From a checkpoint of a small class-conditioned spectrogram diffusion model: widths [64, 64, 128].
Rows from block 3 of a small class-conditioned spectrogram diffusion model, named by matrix and row number. Rows with one number belong to one channel. Each number is 50 + 10 x the weight over its row's rms, rounded and kept within 0 to 99. All counts start at 0.
After each channel's rows are labels from the 100 clips, of 14848 (inputs lightly noised), where the channel reaches its highest value: "strongest on" is what is common among them. Only what is clearly more common there than usual is listed. The data: short made-up English sentences, spoken by a formant synthesiser in many voices. In brackets: how many of the 100, against the usual share in percent.
# convs0: first 3x3 conv (model.enc.1.1.convs.0.weight, 64x64x3x3, each kernel summed), inputs 0-63
# convs1: second 3x3 conv (model.enc.1.1.convs.1.weight, 64x64x3x3, transposed, each kernel summed), outputs 0-63

convs0.47:51 37 58 36 48 47 48 49 49 22 62 55 47 53 46 47 44 50 52 47 68 47 57 45 43 54 68 30 36 56 47 35 80 39 51 55 51 50 34 36 49 49 45 50 44 59 45 47 46 46 52 52 41 43 47 46 54 53 86 54 51 45 51 47
convs1.47:50 47 45 48 44 50 48 63 35 83 31 48 50 49 58 44 58 50 61 49 41 48 56 64 47 42 37 63 41 50 52 47 36 47 43 42 41 57 60 40 61 49 62 55 46 39 52 43 49 50 41 47 54 47 56 59 37 39 10 52 45 50 42 57
strongest on: voice: child-like voice (67 vs 24.8)

convs0.43:65 42 37 50 37 55 47 55 55 60 48 62 43 23 60 50 39 48 42 54 40 70 45 50 60 44 47 44 40 37 53 41 32 44 39 66 54 33 39 35 43 59 63 52 46 57 35 45 66 48 60 53 49 54 42 55 65 52 42 64 45 35 57 44
convs1.43:57 37 47 45 51 43 61 37 62 44 63 43 54 57 59 42 59 45 48 59 51 49 60 49 46 53 41 43 56 46 41 56 60 28 57 68 53 47 52 59 54 39 37 74 33 37 46 49 67 46 57 54 33 46 53 51 43 37 59 56 36 78 48 36
strongest on: pink noise (26 vs 9.9)

convs0.24:52 58 48 47 51 45 19 40 64 64 57 34 33 54 60 51 53 38 46 43 45 63 47 48 50 59 43 43 44 54 49 52 52 41 48 47 54 45 40 38 33 44 50 56 45 29 48 59 20 49 57 59 50 65 50 49 63 56 47 67 40 44 63 60
convs1.24:48 44 45 48 70 46 38 37 48 36 51 52 48 36 65 45 69 37 61 62 60 44 40 53 43 71 53 64 39 51 43 67 43 48 54 31 53 70 68 57 47 51 45 33 65 50 51 43 59 37 53 51 42 40 59 58 43 50 45 63 51 49 61 53
strongest on: white noise (58 vs 10.3); /ɔ/ (45 vs 21.7); pink noise (29 vs 9.9)

convs0.2:49 42 39 36 51 22 43 56 49 58 50 55 27 57 38 55 64 33 52 60 50 56 55 50 42 45 49 50 50 55 57 43 49 54 45 48 53 77 57 50 49 71 48 56 60 56 58 46 86 36 51 55 53 35 47 52 44 47 52 39 54 49 46 51
convs1.2:55 39 40 56 48 21 71 52 51 54 54 46 44 53 63 36 46 51 42 42 59 35 38 48 37 56 64 50 51 52 45 63 55 43 59 61 43 19 56 60 55 46 72 42 47 58 46 41 33 54 44 43 46 58 55 47 38 50 57 56 53 41 50 63
strongest on: clipping (46 vs 7.9); /f/ (46 vs 22.9); rumble (25 vs 9.4)

convs0.21:34 43 42 38 54 49 36 42 38 52 58 37 60 45 38 37 61 47 72 53 66 35 52 60 39 59 55 42 50 59 34 56 54 37 49 32 38 54 51 50 47 50 33 49 39 44 42 40 46 45 47 37 57 44 33 44 60 39 51 44 43 44 33 70
convs1.21:64 49 61 50 59 42 32 52 48 42 52 38 68 62 37 61 58 72 63 54 52 55 46 38 49 52 56 64 68 53 52 50 59 51 56 39 54 69 56 43 57 62 56 35 60 52 37 45 55 46 52 23 58 65 44 47 39 61 51 53 39 61 59 44
strongest on: /z/ (74 vs 48.2); "where" (33 vs 13); "was" (30 vs 12.9)

convs0.48:30 52 55 52 58 41 66 48 36 56 44 47 44 58 36 41 48 52 66 52 43 51 57 38 52 53 62 54 45 35 42 53 46 41 53 48 43 43 53 66 44 63 49 69 42 38 49 42 75 49 56 36 48 37 50 31 22 53 36 48 50 40 48 41
convs1.48:54 56 50 66 36 39 57 41 62 50 49 52 55 26 61 59 33 30 49 50 42 44 35 69 50 36 44 50 45 41 43 52 61 55 38 65 56 62 46 51 49 42 64 39 72 50 34 56 55 41 44 34 49 53 46 55 34 52 50 56 54 62 41 54
strongest on: /z/ (76 vs 48.2); voice: child-like voice (62 vs 24.8); "his" (41 vs 15.2)

convs0.63:44 56 49 41 54 49 49 43 42 40 43 45 50 67 45 51 29 63 40 50 47 73 52 45 72 45 53 49 62 66 36 58 64 68 51 56 58 48 36 54 48 48 48 47 48 33 54 31 54 66 60 24 53 60 45 46 61 52 48 43 46 49 50 64
convs1.63:50 49 36 40 52 49 37 53 30 62 51 42 62 62 41 42 57 41 58 50 47 46 70 47 60 71 51 51 47 59 39 61 46 30 51 47 39 40 66 57 38 74 44 61 49 59 56 53 49 52 40 40 34 64 53 42 29 59 42 54 56 55 50 43
strongest on: voice: child-like voice (81 vs 24.8)

convs0.34:61 43 61 61 56 54 39 53 61 38 53 36 52 49 50 37 54 50 73 47 35 48 38 66 63 66 56 47 35 32 48 41 48 41 55 25 48 50 45 40 44 40 49 45 52 50 56 36 52 57 48 54 33 57 47 44 63 66 44 72 56 45 58 43
convs1.34:51 73 59 32 50 52 40 41 63 55 47 28 37 49 65 62 44 41 45 40 47 57 57 47 68 48 48 39 58 43 52 66 53 62 55 46 45 45 31 46 55 54 54 60 48 45 28 59 34 56 52 62 65 59 50 65 70 54 45 47 49 53 44 51
strongest on: /i/ (82 vs 54.2); /ʃ/ (48 vs 21.3); "she" (26 vs 7.5)

convs0.12:68 57 65 56 43 37 60 69 54 61 46 50 48 45 53 39 56 47 38 52 43 38 43 45 38 37 47 51 49 38 58 48 50 49 45 63 58 55 62 36 35 50 72 36 38 29 59 34 38 46 48 55 40 32 44 40 35 47 40 52 63 44 47 50
convs1.12:62 47 42 46 52 63 53 61 50 51 65 48 59 52 51 55 43 35 41 27 54 40 50 56 46 56 50 49 54 41 45 51 46 51 45 52 55 58 51 40 52 54 54 41 04 48 33 33 56 46 36 62 53 47 48 42 60 47 52 37 28 50 47 48
strongest on: pink noise (36 vs 9.9)

convs0.19:40 62 42 30 59 44 55 44 55 39 48 59 49 54 45 44 65 66 53 17 45 31 23 46 44 48 49 44 43 53 66 34 49 35 51 51 52 44 47 46 37 43 49 63 44 33 46 46 47 58 48 46 41 48 47 38 54 49 39 49 56 41 38 43
convs1.19:63 22 58 48 36 52 38 49 35 49 45 42 37 48 54 39 27 35 42 38 53 49 41 47 52 62 57 52 42 46 32 61 47 63 32 48 50 38 54 39 43 42 48 45 51 50 56 47 55 45 44 39 43 60 59 29 30 54 61 64 55 52 51 55
strongest on: clipping (47 vs 7.9); mains hum (29 vs 10.4); white noise (28 vs 10.3)